config = dict(
    train_examples=50862,
    crop_scale_min=0.2,
    translate=0.12,
    arch='convmixer',
    patch_size=4,
    kernel_size=9,
    projector_hidden_layers=2,
    learning_rate=0.002,
    merge_dims=False,
    warmup_steps=1070,
)
Rows from block 8, named by matrix and row number. Each number is 128 + 24 x the weight over its row's rms, rounded and kept within 0 to 255. All counts start at 0. Numbers have three digits each. After the name is the row's rms in percent of the matrix's.
# pw: pointwise conv (model.blocks.8.pw.weight, 256x256x1x1, standardized in use), inputs 172-255
pw.87 117:128110128165154058128128155043128109096113128128128128128128191185142128223128111121111128128128144159143079121128128128103128130128145149128128142128128128126127184141128130128128128142113128131128128094128129141128128128117137128128160120120128077108
pw.88 088:092128128128135160128128137128128128128064146051128128128134164128146128128155128128104140128128121128078128128134123128132158128164128128128128146128128125106128092128128063162128099128128128128111128099128144128106127128128128128128128120107128091068
pw.89 107:128078128128113128128128128165128128128152125026106128128105177171103128100127133197128157200143128132152128166128128128128161173128153128183091118125128128149134145131128128128128128128128132128037123128128141083152082096102128135106130128128199128104
pw.90 072:128128128106067128128128160128128188128140128110090123170128154123082128128122129105128128127128128142075137168128150070128179128099096155135128128079179123128128128170170128154128116128155118128111128128128131108101094106128128128128145128128128128128
pw.91 085:128141052147128140087140255128098135146128114063128128128162101126132128128099128045128182116128128128122128128109149128128128103147128136128128128128128128128128128137091151195128128128128128128128157128115128104128114128132114128143178128128128128128
pw.92 110:128145128097128144080128128106098128128062128128161109102128128128078099126128083128137128099128124100070168151128112128161128128128099114138096145128071128104144156128128128150141127104118128128187128049127113168136120138128132141152128128158150099123
pw.93 090:128100128128160128149128128128128128110128128128128109128128119128166128128128141116206128128134163113081054140114128074097104128088128133169128128128128128128116128128128128228171128128070095128039121128128151131128148128172037128163128143128181120128
pw.94 097:045128128128128128128128097128128128097118158103157128140073128161128115128099094128128087091128083128104080128128151112148124128161110128143128128128128115128128128128131128133158094128128140137128148122161128167076130149099128128128128117100154162128
pw.95 088:128082128128128112128128159128128128128117141111157074128128199128081094087128128128197110128082128128093073158106074128063128107128128150122124128125128112128121128128128152128128078128107128128155098128113124128118128128128128114128151168128170107130
pw.96 126:128119124133114126128140100128128171150143127116128128109185118110120111095149139130152128106122128112150147128128136124170118165218149128146128066128148128128154128094128133112128128128128128128128102102150149128184186143142128142128152185208134128154
pw.97 083:176144192183160128128128045128128074149134128128128079133128128107096103067128083099128128138128128128154072108112128128183128104128128128104087128128128128128130155141128128128128143118128142094122106128128128112101128198128155128108128128128082128108
pw.98 085:188139131149128128128128128102161128177128101128128128128128164128068208151128128140128128125126150082136128154110170186128153161128172128174101128138128177128160128128128104128128128128114128098128128128128128115128139128128128128175170194158171142144
pw.99 087:128141128146128128128144128128139002128128128128079145045129128128128151128128061042125128110128199173147163143128128175173128101128162126096134118128128128128117142128128141128082128128128160085146128128145128128149171128128128128118172128128128128122
pw.100 100:128226128128128107128106128093128146151128128128128128111128128128149128154090128160120118113145112128128128146128128105126152129128111141128162128128085128128128194087085128128158128130128146128128207128128128128118159128128128128128128137089092128128
pw.101 088:175128128189101070054128128107128128132128171128106157176128173128128128132084128081128128128128136103137128092085128128128128067128128095119128128128128177128128172128128128172121128163152128155163128134128128187128153128128173079128128118132128128119
pw.102 092:152117128128113128113155087135123153128115128128121139128095128128098165120128128101128079128149121100128141120130128126160182098126128103128128128128099128128128128128128074124128128128085128079128118108128094101061161119128128104158166128125128116128
pw.103 111:128144128128128128128102153128128128162128128128128128128128128104067128177128132128128128091128128152128128128161128125161098128128128065133128134128112128128128128122128152128120100128128117103178116128137152128125133128128169128128147128218128128136
pw.104 093:118128128128160114128128128138128128111072119071166148128128128128119138135128128124146128091128128111128128116128129102116128128128128128128137136122142101127128128197128113076162115104128119146108207128128148135128087146134128069126128128128114101115
pw.105 111:090121128121128108128139128082128128128128131128106183128128128158128174137164128088159117128157128128128105077147128112124154128128149128128128128128155128128132128128076128128128128128182157128128157141128115171140086101167128103124086167128128164128
pw.106 098:077206141128128164128128111128128106128128129061128149133163128230175142158128181129170128128123069128125111128128135104083128087094128106190128128128189154128148100128155149155128128128190101128144128165128148107143099141128128128107134128128114128128
pw.107 108:128077128128095098180098151154151150142116128061128115128112190170128114128128154138162128128145099128128128137131112140128159166128140113175128154128180128128128128062128128171187128143153094098128128167171128173128128128128128128155148128128082128128
pw.108 094:128128081128128128128128128103128049155128128107128118128128128132128180128054185128128128148128132128104061128128128128128128128128090180128177165141136128128128152140146128128182108128188160128145128190128128128086128088128140128128128128128147161128
pw.109 086:128147153208128076128128076128148128126128090128128128128140097100161103124128128030144128122135128103152128128128181128128128103128128128134173110094128103171115123110128128131183149128128128119101139128128128128128128128128119128134128157128104091090
pw.110 081:128128128128094128126128128128128128106136128054088128128100128128173116128116162118128156120147128128052128128128128128076120132128073128203089128128103128126128128128128117218172167128163128128095128177159128128128096128107144099174128152128128128128
pw.111 096:127209117188132041128128140128148164128117128105128128166131128076123093149128128128116128131128181133128128102137136128198128069128128128128228143128116189161128128128108138180128149128128128128128128123128132154128167126128113136128128116128128091128
pw.112 108:157151145121128128083129123128128128093154125141128128128128128100128148126069128128128128149117127170065154128123186091181128106128107118128180202132128128154117148128110128101119128128128189128199128144153128096128187140086128103152128128115147128175
pw.113 108:089162128084087128138128128107128106090128149195130160136128128128128128116128091128098128126128167128128159128091129161104128128128118119155150059128128128163103128110128099128128113128128133124146187171128154086153109128128128128164128128147087128129
pw.114 089:128128168128128092128146128121103128128128116128128106147128128128172128180128128218128128128128154128128128128128100140128128155180128043128135183245150128091113128128101128128127128128119128128151136128128109128128255128128128128127128128128128164128
pw.115 090:128098193128128121128171128103128124157121128154128086128128113112128128171128128102128139099115128170141114099128139090128101122092128128121207133105097114128117128128128128093054132128128141112128146128128128128095185128122163128141128128123128128128
pw.116 088:164113128138145128128128128128122128128128128146128108128128138128160140128194128121065128169128128128140128139128128128128160128128164128128082150128176128106071126128128128154128123128128112135043128128128129128076098128128119128128128133128087128128
pw.117 101:090128128127126128128128106138128128128134084128128128107128156128122133151128128128128086144128129140126128130116161128145128128128128086128255154128142128155128128111128119123128123118144139149128120128118128089128188099160161128153128142115118098128
pw.118 111:125209201128128128128128153128120128128088130127128143129096128107128123128101136130128124128131128063132083113118115128148123097166128126120185128123128128207128128128128128129128128128139128115224128128081130156128128128146117128138128126136123154128
pw.119 101:128154160128128099089128128071116145136128128094062123108128132120128128128081119158088128135099128143128066128107141128116128128128107152128129169118164194128128128149128128154134111160106128128128166128128128118173156083128128127114159101128089135138
pw.120 107:128133173150128118128128127082120128080128154112107124128118146128128154128128128134128128108151128142055128089128134062128128096128128138158128134128116128128128157153128128128128128106128078133141128146163147128166174128128128150128158145128128128128
pw.121 102:128128173128065113120157141128128128128128130128128152069101128128098142128122128096142124128128127138101128138128142128110137128140127128106182142128161128128128128180128103128128112128104128128128128128137128128110122128084128128166128128150146128184
pw.122 096:149128234137110140091168128141118128128128128172128128128128148128106147125128148128112128107130092092111128128128177180103115096128128091128128128128128133177138049166128128128128128128149188128129128128098109132122128136106131143080128128101128089128
pw.123 095:128128087152079128128151128147072091128079101128128128128128128128089152080115074157107117134139128128128128130128182155103128128128128173128154128084128155130128061115067128155078122133100128192085128155128128127128100128177128128157155128145095116128
pw.124 094:128127240128142154128117113103109115136128128128112128109128128151128128128123128144128128128160121128104128128128128128106128136128128147122154128128128111154160128100072140101134128140128147128173173138138138128128117156154128128128128128128114128128
pw.125 116:138106164128147128128094128128128128132097128128128096161128128128128116152133128132128117128128128128160076116138128128183128128128128129128097129128148122152119128128092128139139128128128128106128128166128140155141168129128128100128129128150148128135
pw.126 076:128128128186128128142128117110156149128187155128128120128112128128073108142130128143085128128128064128128128147128112128128128128181128155146228120128128128128128128128147128084128128128128128131213128128157189128128141128128128128128128128128111128121
pw.127 080:093128128128060128145128128128132128110126128175128128128115128128078128128128120128171084128152124128128144111128128128107128128128128128093128128109128128128128128128128128184128128128128128128169124128128118195139128117128134084128128128107128128128
pw.128 084:128188128128086103114128128071128128128138146224128128128128162093089128120128106095151128128128128128129105199128128175241128115144128128128128158128138116128134183128128128128128128227205128139157109128085122128172128128128128132128168138110148128128
pw.129 079:099128082184128089128182071146128128189128128116128000128128118175120093251128120128128128128132128128128116146113128128124126142186141143128113133128128173128115128128128128128128128128157128128106080128193120128128128115128128128128128143128128128105
pw.130 099:128128128128170128128128069128128111128128128128128128136128128134151128131120132128158128128123040101107128128128128108128100117126091175146128128128208128124128204128128128076128128128128116115074102128128090128065123129128107130128124128128081128028
pw.131 081:140171128128128128128128164123119121128128128088128128077128101123144128099170158128136128083128138128128128072128128162127128128108040128128083128086128157128135128141172115198128128113128128070128128118128128095161124128124141128128128105173128128128
pw.132 118:140127128141071116119155128128128174128128128129167133167128127080169128128144128128128090128128164128088110128206128106128128128145120128147128128128062160107128151164128128128123128128133149128114107128086134107124128067104145128128210103167128102129
pw.133 084:154128128165128110128128128112128128140128128128128128128132128128128128128128128073128128097128161115128128128100128128168133128059128068128128064128112128128128128128162128128095128106128128128170099128128128128136128128139126128109107144128126045101
pw.134 127:128094128128119128128143105128152128128128128128128128130130128128128127128128128128169166128133130128167117145128167188076135128128128128152088128098128192176128128128129142128127079132108127138139128128118128074081139093128128083128151128110150080128
pw.135 104:128095085100128094128128128112087126163128109088128108128128128159118162129089153155104146190129105056128128137128128128115128128085076128128128128091132139128128128134128144128128121128128128084068090135128144128094128078128109128128128072094128115128
pw.136 086:128045128158128033117128128128128040129128128181128103181128138142133128122146128128122128128119128128128128128076136136128128128128126128128087184128128125128128128128128147128170128128131128171128154128190128128128163071128168128128128173128128156128
pw.137 106:128128073128128128128123128145128033128128166073082061127128128128172106128126073128128128128078131111128100101097130165142128078128128128128100128123128171128128118128106070095113173128128128128128160130128113128090094162128128123131128097128113128164
pw.138 066:128137128128128072128128041198055045128128128128099128137095128128079128147128128128128035128128144128171128086128128172163128128128128128128128053093128166128112128128128128109128063128153147128128093127130128111134128104128128086109128128097128097128
pw.139 122:203138128130096128090178128112128151129113128158100128139094086128128088168088136099128104152163128209128087118118128149112145114144141162107150121128106128128063151133122128128120128128124128128087110128168128128205110128170194139066109123112039134128
pw.140 106:128128128132128128147188128128128093147128080111112095054093117137128141128122128128110080128103156159134128128128128128144128128128128139128128143143150165128128128099106128177151128213147144163128090128129129097128128128067128104128128117128128128045
pw.141 113:164184128091128128128209155128099094128128128082128128133128166128128156128116128065128128128128128153128128128128128128182127128128128142128128115133128128101111188128096128143128140124154128128128136128128128143128119092128128172125128128130128128131
pw.142 099:108161128128128027128128128069128140128128212111110154128073128155128095022183190128136128162128151117136129128096147128167128128176128104128128133095128056128128155101104128128149128122128099163140128128128128157120128128186128128104128128108128135109
pw.143 113:128109196128089104128180128128128116192128096128142128171098128126128129153128128065048128128128135128128124128128128172119128128128128125129135128144097128128113184128087157128128128118128128147144082084117137126128076128126128128120128089111170128128
pw.144 119:128091128128165128115128149096165202128098128171128128128128128101128123128128107128110134128128088181098061198097136128157128128128096116128140098112137128150170128128188128128146128082128128105179128128128128120148145106098128172106128092136167128067
pw.145 125:128128096128119152136084128128102082128099023166124124128128130128095128143128122128128151082098115128142128182140128128128128128128158177128168125128186128128128128128128128128128170143128128128162128172128134128128163125132128128088133175121154176117
pw.146 073:128128128128050067128152128128081128109094108128123128128128163128128128128138146128120126103128128114128125148085128128128059128158128123106135128128128128116128128129128128128128128072173128178128156069128128128128128128128128128060155165128128128128
pw.147 106:119183128146128128173183086128128128128106128128128113128099128128096128109128128085135109171128168186128189152128093125172128128131128117090128128128147126128128128128097128158097120128170080128128077147128131099128097128135095133139128128145116128103
pw.148 107:093159128129132128128128128128128077128128126094128128090128139128129128128128128128163128128128128128144128159128042112131141128144179097128128163137128095128128128128127128128115128075131128128089089153128071150128133179147170128128135128128079110128
pw.149 117:128128152125128128155107128128143128155109123128128101128116128118128128128087128128128185128154128128081128143148128124092128148050128157128133125128097128113128128128161110069155080104128189041079128132128094198075053126111128151128128128128128128128
pw.150 112:115180157128128128089120128112128128091200109128128135128128084128128147151105146111094152109128068128080128128128128128075128138128128128128128128128151101128128128120081128128178128128076140098119128073140128163113128128128128128128128135127128128128
pw.151 095:160128127128106118128128128128094128140144128128099140128076179072110088128128120148128128128128083101128139128128170128064135128128128128123128128128113128118094187105133082113065128128128155128128128146088119168106170138180128128128128189128151128128
pw.152 096:128095112114128128086128115104120128128161128128128161128168103128159128085140128092128128143128128071128128124182128128142128128157128128154128128126114128128128098128128135128128128128155128100128097128100108105068128128106121128128128128092175128132
pw.153 099:128145128148100128128128093095151128104095062128143128091122128130128143128128094066128083112128147105144128149128138128119111149128128128128128097105128128118128128099129128128128157128138120181128151128107128128125128132128121128128203128128128121116
pw.154 126:128128148146128124149180123126149128128107128128128128120128128128128149102134155128109081128128109077082128128128123128121128103128128071180160128062082128147128128128087128164119128128089115128198153128128130076128128128130091128128169154149128128128
pw.155 084:118128104128128128128128128128128128128128128128092128128128128128128114128128128128128148128091128128128128128128128129128114128128112123121128108128178133085188128128119128114122129128117128128089128196128128128174128058211117106188057128128128128128
pw.156 108:105128128088084128128168183128081139128092128119083122107128141150128128128163150128128075132128128128074128128118128128135128128128102081128109100128128113115128140049128128128128128129159070126128119154128128128136128079094104137106142128102128128122
pw.157 100:128128148119076128099128128213060084128103128128128128128076128122103128116110128128156136056128099099089091181128150128128128128080128079128128151128163128099128128128128128133074112128128128128139128079128167163128147079206128215123128186128128128128
pw.158 114:109128131085128128039128145107129128128050128128127084128163121128128128128111128128128128148128128128128106182128128128128128144182128128128128128128075165151128124108128128098094166073128128123224128138089090135128106128128094128147128128139121128128
pw.159 090:112146128093142101097128117112128128128132128127128128128128128164122128112128129128128152160128108128089105128128149128128128128089128150140111128120139128087128073128114128128128128128167128120128128128121122128128123128128125128197128128112128114092
pw.160 112:082113128120128077102128128081158088185128137121128105105128124109128142097091128128088128164128128128114128163139141158167139128128133128126166126064128128128128128128155128118128128128145091059132128128128156128128148061128128128128115117145145128128
pw.161 084:128130128128183128128227128126107131128128150128123197128128142128128153128128179055101098094153125128122128096128128128144157119128135123128128115128128128128145128111095105172117128128132140131131128148128189128059128128128128128128164128128121140128
pw.162 084:128128093128128114144091082128128128128128128128159128116128128128128128133128147101127108128169161128108128128099128128114136128150106128128124128128128128174116128152110156126128153128128184128128103128128128103128128057128180112128128128128141111107
pw.163 118:173092123140097129128061128104128128128146165128128128128138128128165144128128147172169096140128092128186096148129128128166154210123128147128128188128128128136128128128144128130128178110158128093176128128128128128108128096128128143128147128188150128128
pw.164 084:103150202125123128165224128128135150128099164128102117146097128171128128128128128128128124126128128171119168158160123128201128128128128128128128128128128123128128128128118126132094154128181128156128128128128128128128126136128141101128155128128147122128
pw.165 102:140128128140146087130128128128109105128128128128103128128162128097121120128128128128128101128128128139128092136128142128128091109166118128175129128128128128170128128137128128116128118128128141171128135153128128126151128128128128128122133128128128121131
pw.166 105:145128089099128128159128128128128125122135128185159128128128131128128128130128140128128165128128128118122164128099109119120145074150142121140105128120128128115128128125163150145128128080154128128143139128108112128128128138128143128128128106128128106114
pw.167 108:128128088128106138134076143120095128128121128100128128128128128142128149128113149128027128119164128085101128079128128155128143142128128138156147128128128128151128155126094168095128152128174101126099128128091206128122128044128128128153160109128128128128
pw.168 103:128128128128072116128128128090128113128164128094128128128152140128160176128138128074128128054128128053128098128108128117128128128128128120086128128129067075128156120128154120128163156107130087128128128080128109128138128128067124128128174128128140128104
pw.169 068:173097128157175128128128128102128087096128167128128128128057135093128128043128239115138128140128128128119128128128128128115128128131128128093128128143128077128128136067137128128084106128097128103143114162128128128128140140128128110137128128117128085128
pw.170 103:128135061084128128128128113128104128128155128128133128138128128111166102157129150128128128136128086182128128115128128128060134160113136128128128149128168154116128128128128128120128128078128128112128128128129212128128128121074176128167186085128128128072
pw.171 105:146101143128118128153128128128128154136168108145128128196084128128128134181077128128128128124124128128094128105139165128085128147090067195131100128128128141129128128128128140146128128166128074128132078136157155058128150128128148151128128126128099128075
pw.172 120:128096090128119129128127082110128128128133128065122138128115147122128086128128108128093128160116122128160144141128157111128128128128079128116128113128090096134196128128117110123128128169128128157191189128163132130128128128128128128106121128071076110128
pw.173 105:128101102128128126128157144128128157128104088139188136128128128098128113128128123128095073128181075099148128153138114140128158108113128128128128128128099129169128160128128107145128099128128128190128138153128128079128135120142128128128128118128165132128
pw.174 111:128084128108162128090128128128106143128128128046143106128128128128128128128128097128123128128132128128137131128128094128128128128101154128163072128170128140147128128156085105128128211122112128119099130175128156128128085111196076067173128162112130128128
pw.175 092:128128128128149128128128128128168128140128135103128128128075128121176135089175128044128128128098170128074128127132128128128128086143083128157097128128083128124140078128128128128128169145073119104126138132128128128128128128128128128128107128137109129128
pw.176 106:128128124128138167129128099128128044128115089134133110165128128128128128128078128128128145080128108093128128147128128128139128141074128128128128128128128128117128090128099173121128128128167185152128128128128092128089043128128128203131128128104128128128
pw.177 108:092128128128128101128077128106107128128080128128138125132128146123128128104128128077128128128151104087128128097128102148128143128117098065167090166128134134128128115104128158128180128152176117128128128126128110128208128161145128097159128152174128133138
pw.178 092:128128124128128152128098128128130153128128078127056143125128128128086117095128128128128128128173132181198128128128128075167152128107128096128128097128128080157128128128139128192128128195128124125105097128107128128128128144118128128128128128128162128177
pw.179 093:128128100150128147128141128140128203128128128146128128096180168079128128128115128082128059128128153128092128128116128128128128128170146128162128128152128128128171107128128128104128128153128128128128128094171130149128134128139128160147128128128128128107
pw.180 083:083084128233128106093128128114128128128128121128112128128128128173090128130100072094128131102128128162062099128103132128137158128128124128103128142132128128128128128128128193128170128094157128128128115128128158128128176065139107195128131137128107095138
pw.181 116:140128159146082128077092096128169128128073193126128128128146085128104092148128087132128128168108128128078144128128121128128128128168128128098128128128128132128119201128128128128128093128174128155166128128124128128128127128145143143139128128128128157129
pw.182 109:104118128128097185137128128145187093141088128128128139107128128128128099128097167111096196094138128039128142128196128128122128152128128128128152128128102165116158111129128128133128128147085100128128160128128128128128119100113080128128128128068139128128
pw.183 096:128157091088115128086128070125128128128105128074128128109154128128128109128032128128128124128128128128128106128133071128128112087128137128131156128128128194128128128128122128128128128128128146171128128128128111128086128128125102171052128128113156128128
pw.184 124:128128104128116120128149128127101075124124128053128148196192180183128081128128134048142128128128070071120141128134128128182128127111072094093116128128166128146128067128128128218128128135128170132128161137094128128128112109128128164176072128126108135134
pw.185 100:198168078109128128128073128128118067134129132128128079128128128158128128128128128173128128125128050128132173128206146177128128128128118128115136093118128099115128128170128128177145128128128128128126148123162128155128085128128134128152158144171128093116
pw.186 120:128128112199111128157128128147143157128128128132168151111128128128128098128128128128128128108146101144157131128103197128094128156158128065104128128092128128128128128169128128128128104128152128155121173089128166132128128128124128128167158123128128146128
pw.187 135:128086132137125128128128149162128196116065128093141131121167160137128128128128116104128128128132128128128128128152155130128144128128128131122128128128119112128128128128074128121128123188128139128128163128065128107128128128101128142128126128048128128128
pw.188 089:128128129093128062139119181128194128128151156128127076119128172078127128160170142128194218166128109174099124128128128114177128127135128098154084146128128128128128128122128128128128128128198128128098117128128128141178123099128160137128128130128128121128
pw.189 109:124128080125110128128128128128128128140128128128128128057100128166104128160087128129128128128106118155170128128122128128146128128128065128128125175139128116128128229105160128107128093128128148148146107128128156130068128095154128128128128120128151105092
pw.190 108:128128128128112122109128128128128128128061153065128118128111128128084112128128093128128160147119128128085128079128128128103128089202128128128137139128128114099128149128128082140128110110128128195128074128171148149128136132119130128128128162123138128128
pw.191 102:255240128189121067116182128132128146141128128097128128128115128140128152163128128112134128155137155146128128106118128142128128116138103112157128128128155204128128188067128171148128163105122128140128128128134128166150128128136131182142118130128128128130
pw.192 106:109128088128134128114128178105128102128127128113128128128128117098128087128127128128109107111128109082128128128071130128128138128180128128128112128128148128128128121128128117138137128128127091128115128128128128128169130090192143093128128128097189128139
pw.193 098:061128128148126101128123157128101128123128128065107128120128105089128128128128128050128128128116128128128128137128126128218146128128128128128108128080156094114129171128128128201128128102128128154073121117179128092128128111113128146128128128128128128097
pw.194 115:119157165128128128087134110134128128146139139106124128095225143128088108128128184080077049128091128128073171086082100123128107128128095101128122112128128103128117151126128128089128128125128076128128128128128167039147103075128128128165150128144128158148
pw.195 121:128106151136123087083128145107128128128128114128128128110113116128116128128128128128115128128186128128128128128193128129124110144128115099128229116128128121125128128132132128122128128110116145043096132135128128128168128128159152128128121128082128107161
pw.196 096:140128128128091150128128185128128128128110124111128065128186133163108106128128113128117128120141128128128128100128129128168141148145111128128162128128118134128086128163120110069130088128128143106128128067128133192176175128118154049128128126135172109128
pw.197 101:135128178128147128128128128128147128128118128154127107128128128117128066172097110136187126159128128052128119106117128128111129128128128128128139186131171106128128143128101128128128075041194128179128122128150128128128160128128117115094135128128120128128
pw.198 092:069128142128166128124083146128128187128128183128126180165128132128128100128200128128128116082128128128128128128160128092128128095114120068153128073128128128016128128128128128161110128128128146128128065128156128131128112106128171144137111148150162128122
pw.199 082:128152128147128128091128128128128128128143079093128138133094128128114128128128128078128117128128146136128118141128106128171150089128103091100102139128128128128128128128128128132113128128128128128128138115128103128124128120128158128113059146093120128128
pw.200 089:099102128128098128128145153120152128135110128128145182128128130128128128131147176128095136128128128152128159128128148128142128128180128128073128136128160144115128128128128090128128128122132160102128128096076128133128128128128176128120128128128128128092
pw.201 116:128159112128087128070105147128145128078080114128124157116096162128104091128148179128128128129106120045191128125128158128128099072128195097128128102128128156140136175176132128157128128128128128128095128128128128109128121128127174128158128171104128089128
pw.202 100:143125115224128128090128128132070096128081128128150128135209128136101128128138112128128128128138145125094128135138132122158117126128160128128152067128116138128156128120171103110121131128108128128211127128141128128128089128102126099128128128128156128128
pw.203 080:128115093102128128124128154128062128128128203128128118128103124125128128128128139080128091081128107128147128127128128090163128128128128102121089128094128126128149186128128128153113120116079149128128103128128108128128128109108130128089128127128128128118
pw.204 099:128203128108128108128113176128128128114094175079128137131143171122159125155128128128117188128082167128114066098160128128219128110132128128128147128128119140128128128128163128128100098158147128128158098128122128128114128128139128128188168128128105110155
pw.205 076:128128128128080128128132128035163128128128128128170255128128128088137128128140113140128128128128128128128128065128128120128133128141128108128128128146128148128077128128066128138128128128128071184143094151128134164128128128128022128157128128128077128128
pw.206 117:087128128176128131128128128124190131128128128128137124110128128128128123102128139128128128128128179104128128205128130128136171097108128128128128117128128115061087128128124128097100128153128128164133128129128115121153128161158128128129112128101162128148
pw.207 102:111128128149128128116114128132061089100128136129128144091135093128128128128117128105128138071142128086124128084106149118128136139065120128102131128091130153128107128105128130140149128103109161128122158128128143128094128089128162116155128137128154128146
pw.208 109:128128136128108128128140147128128128158128098144128128114147150129128110122128102162089128107128128158141088076128128123128136138128128128128120128128094067128063152128088128128138128146108128128121138128128128128092128128117153082128128165099135128128
pw.209 098:128088128132128072128128128143128128127130136141128128108128128128128128163128128113156172172143135104128107128128087128128108128175128128171086128082128128085128128123128162165128128071156128128128111128125128131128142128129102128128128164084128128130
pw.210 126:165128128163151146128128107103078153106128128145112130128148110128097128128135122075128079087117161154128089128128128128128146128128094128134128128139102128128128201089128128128128128148145128056115087128137128128100128146144112128097128134128095128128
pw.211 123:128111128128086114099148096139144100129128101122117128128128128128070128128166152128128128128100128128190128128128148128128128079128128145128081123113128128096117128128119128128128153128128097128141177107128128148111128136123128128128128128084107082168
pw.212 087:182102128128140093117128118106128129128168134128128145128126128128082128128128128128108128128087195128128128155100128128114128118128128134128128128128128128128128104128131194128128128089128128128128090128128156164128128103088099128143128137128128089128
pw.213 110:065128128073134106128119128150139095128045134112063128128140128100100148128128151128128128079121128128120128128154128145129128128119085128128128128140128120113128121125158128109118128091128128192128128125128166128128074119128107113142128128128128128199
pw.214 122:143128078096128160210128128149168117128128128084128148128128128128145163128128131114162128129101130142179128137119128128128062162105128067128128128128128153128139135144128162128128113127128128096082151099128128128128077174128090128103071061110137100128
pw.215 079:128115128126128128127128128134128128128093093124128147128131088097055121132155142071128128128128128128128128119112128062128128084128128128128128128128122128099105128128080105167117128122128124128099128052128094128128144091108128099109128128121128180076
pw.216 119:199138110165128128114109128147146145141128128105149128141128128095128087128128136112106072106090128104166128147128166134190128128049080084128116128123128128128147128128174143116128177128112133128128211136121095119128128128128128128121128056128128128134
pw.217 117:143086105187128128128128133128179128128161128128139128128097101152113128148141183128155164111101128117128128149102128128142119128153128128124120149128081128128115178128128128128178122139128142128173168128106148128174128113128090131123128096139128128106
pw.218 124:128128122105120143150128128128128168128128183128114164100148128151170128128128139128128158156128193157218128128138128128116105128121128128104128128128152128128128128128128094128145128130128110128128128126102128161128102091128161110132134072128150128160
pw.219 080:128099090128108101128128128102128128128136128113157116111128128165128128113190134095149123128128124081128128123128109128180162128128114089128095128134128128130077128128128139128126122119156153128128128135118126128128135170172077128123131175128128128125
pw.220 095:102128144137128128081128128128103124128097109102074170128128085128142109128172095128091112128128144143128158088106128128128128128104128135122128095128128113106128115128079128141139188128128073065135129165128139002128153128086128104108128160119129066174
pw.221 103:136128047128128169128139128128128128164131179159128128126152128128128128128128128169101107128141128128102094091111128112124128128114128128128138160128128128143158115128169151149121128128128070161076121127128150128152140128128126128128128098128143128234
pw.222 118:128200164132135128128128128128128129128095128128128124128128128080150124128128128149128128128146128128128128121128145128160106055128119128128128128110128154128094128108104128128188155128128128128128128128128089128160128128107128128128114128128090100247
pw.223 107:118128128204115132128122160128128128101091112147128133141128118128124128128128128085128135128112128140119128085128136128128128141158128158105128136121087128128138128128141178132125128128128107128089069128167104143128178165120128130110128147117128128128
pw.224 092:128128153108096129095128128128077128128228128106122128200095128134122128128128170128048089128128128128100106128105128128150053128128130128058128128128128128128128128105128196168128128165118128128120128128128128140128128128140128128128182109128115128128
pw.225 108:128114101128160128096121092128128128076064128128097117145128155100128128121128130128118111128133098128144078180110128128132146128128128111128128128128128128168098128128147128128128119121128085106126128128128128099218128128114147113128128128128188096100
pw.226 121:128128128128157117154128128128128065128128128126128125156128100128172128128128128124071104128110128128128095128106079131128127094128168091111128138074128171128128147128094073128074075128128128127198128128120128128140128153128161085128115128128144092093
pw.227 062:132128128128128128139128128116128054128114125142128104139123128128128164099103111169086128150055186096115139128148128151195132128128186076128128118128128151128128128128128119155128117118104112128156128132128129128128128128094128128128147128121157136128
pw.228 115:108128128128111153128142128139196128157128206128128128158128128114115128128128128128162128120128128156128134161160129128128128095141128128174115144128181128118105128128086083128128126128128128128128128128128128128123128083128128096120128113128128131128
pw.229 089:140163114110128079177128147128186128138128108128128142156128143135128128128128154128186128150097085189179128128128137110187128173128128124128128156128128119128128151128152128128072120128181198128128128128157128128128155128128128128128110147148128147123
pw.230 097:157177121128128128128128128109128128119128091128086128106128128114128128128128128250128128128128091128106114152128128149128105128104128167071172128145128128146124128128128128092128128128128128115128138128128076128195128128128128128128128159128180150128
pw.231 076:128128101136104082128076128128137125157128128079128128128131106161128128132175092107123128128128122106092128128178128135185144128128128119128128117128171128018128235128128128128128128128128147128111128176105086128122098167128128128128157141123116155156
pw.232 114:153128123097138128144145128128128102128095139128138128128128128097120128128128096128128128097137153073138128078133128144128102128156105128128128128112128108163128157128128157170108128128128128128134143128092128158128151120094127128122145122168187158150
pw.233 087:152128171160147133128128122154128128128128157174128086128150113072132164128136143092128168116157128121131128134128185107128128128128151128128128128128128118127130145128113083128078106139128128138127128128120100139128126128119128128153138128142128128096
pw.234 094:096128128091128128106167128089152128128128158089115128161133156098128128117174128114096128089128128128085128128128128128128128128128128178082161166128128137121140128128107128114128131070128123128107128128128128128128128128091093068128128128128149128128
pw.235 100:104128130128148128126128128128128180128077128128105162161139128044182116106127116128128115128128135128128140128128048128128128128128079128158117085128131103086128128111128128161105076139174210140140128128128128096128155128114139128128116128137119128128
pw.236 086:128128136117023039128128128128115128128128129093128128176128128128128128128128128128164128128128128113128128115122081128236128128128128073110098128128144128101151128128128128128128119128128128128128111128100128128128209128168128128128128102080109128128
pw.237 092:164128191145128123157128084128129128128128128149128101066112128128079128070128128097128160128032128100128128128128120128128128212137116128128152105067128128128131128128128128128106154128128140149103125110128128113170165128121172128128128092141155128081
pw.238 105:106128128128128173128143128165090128128090137128128128128128158109146128153128128128128128128128086111128128128084171128125128128128114128128128128128177247109170097128109128128128101116128128171128182128128133128128169128128128141128111104128128128128
pw.239 077:117128147127076128103128128050168090128128128128128182128090135063090128110128072128128128118066128125128165128128099128128116128160128128076106098128128128158128128128080128159128137136165124128128128128128128128077188226128128128090169203128128107100
pw.240 080:128062128128032128128128160128118128128083114128102128129202110128128171128129128180101135128097128128128099161128132128124128128063084128128118128128128138087171137128139128128167114106128101128068098128128128128151128136098170182151128081149128128103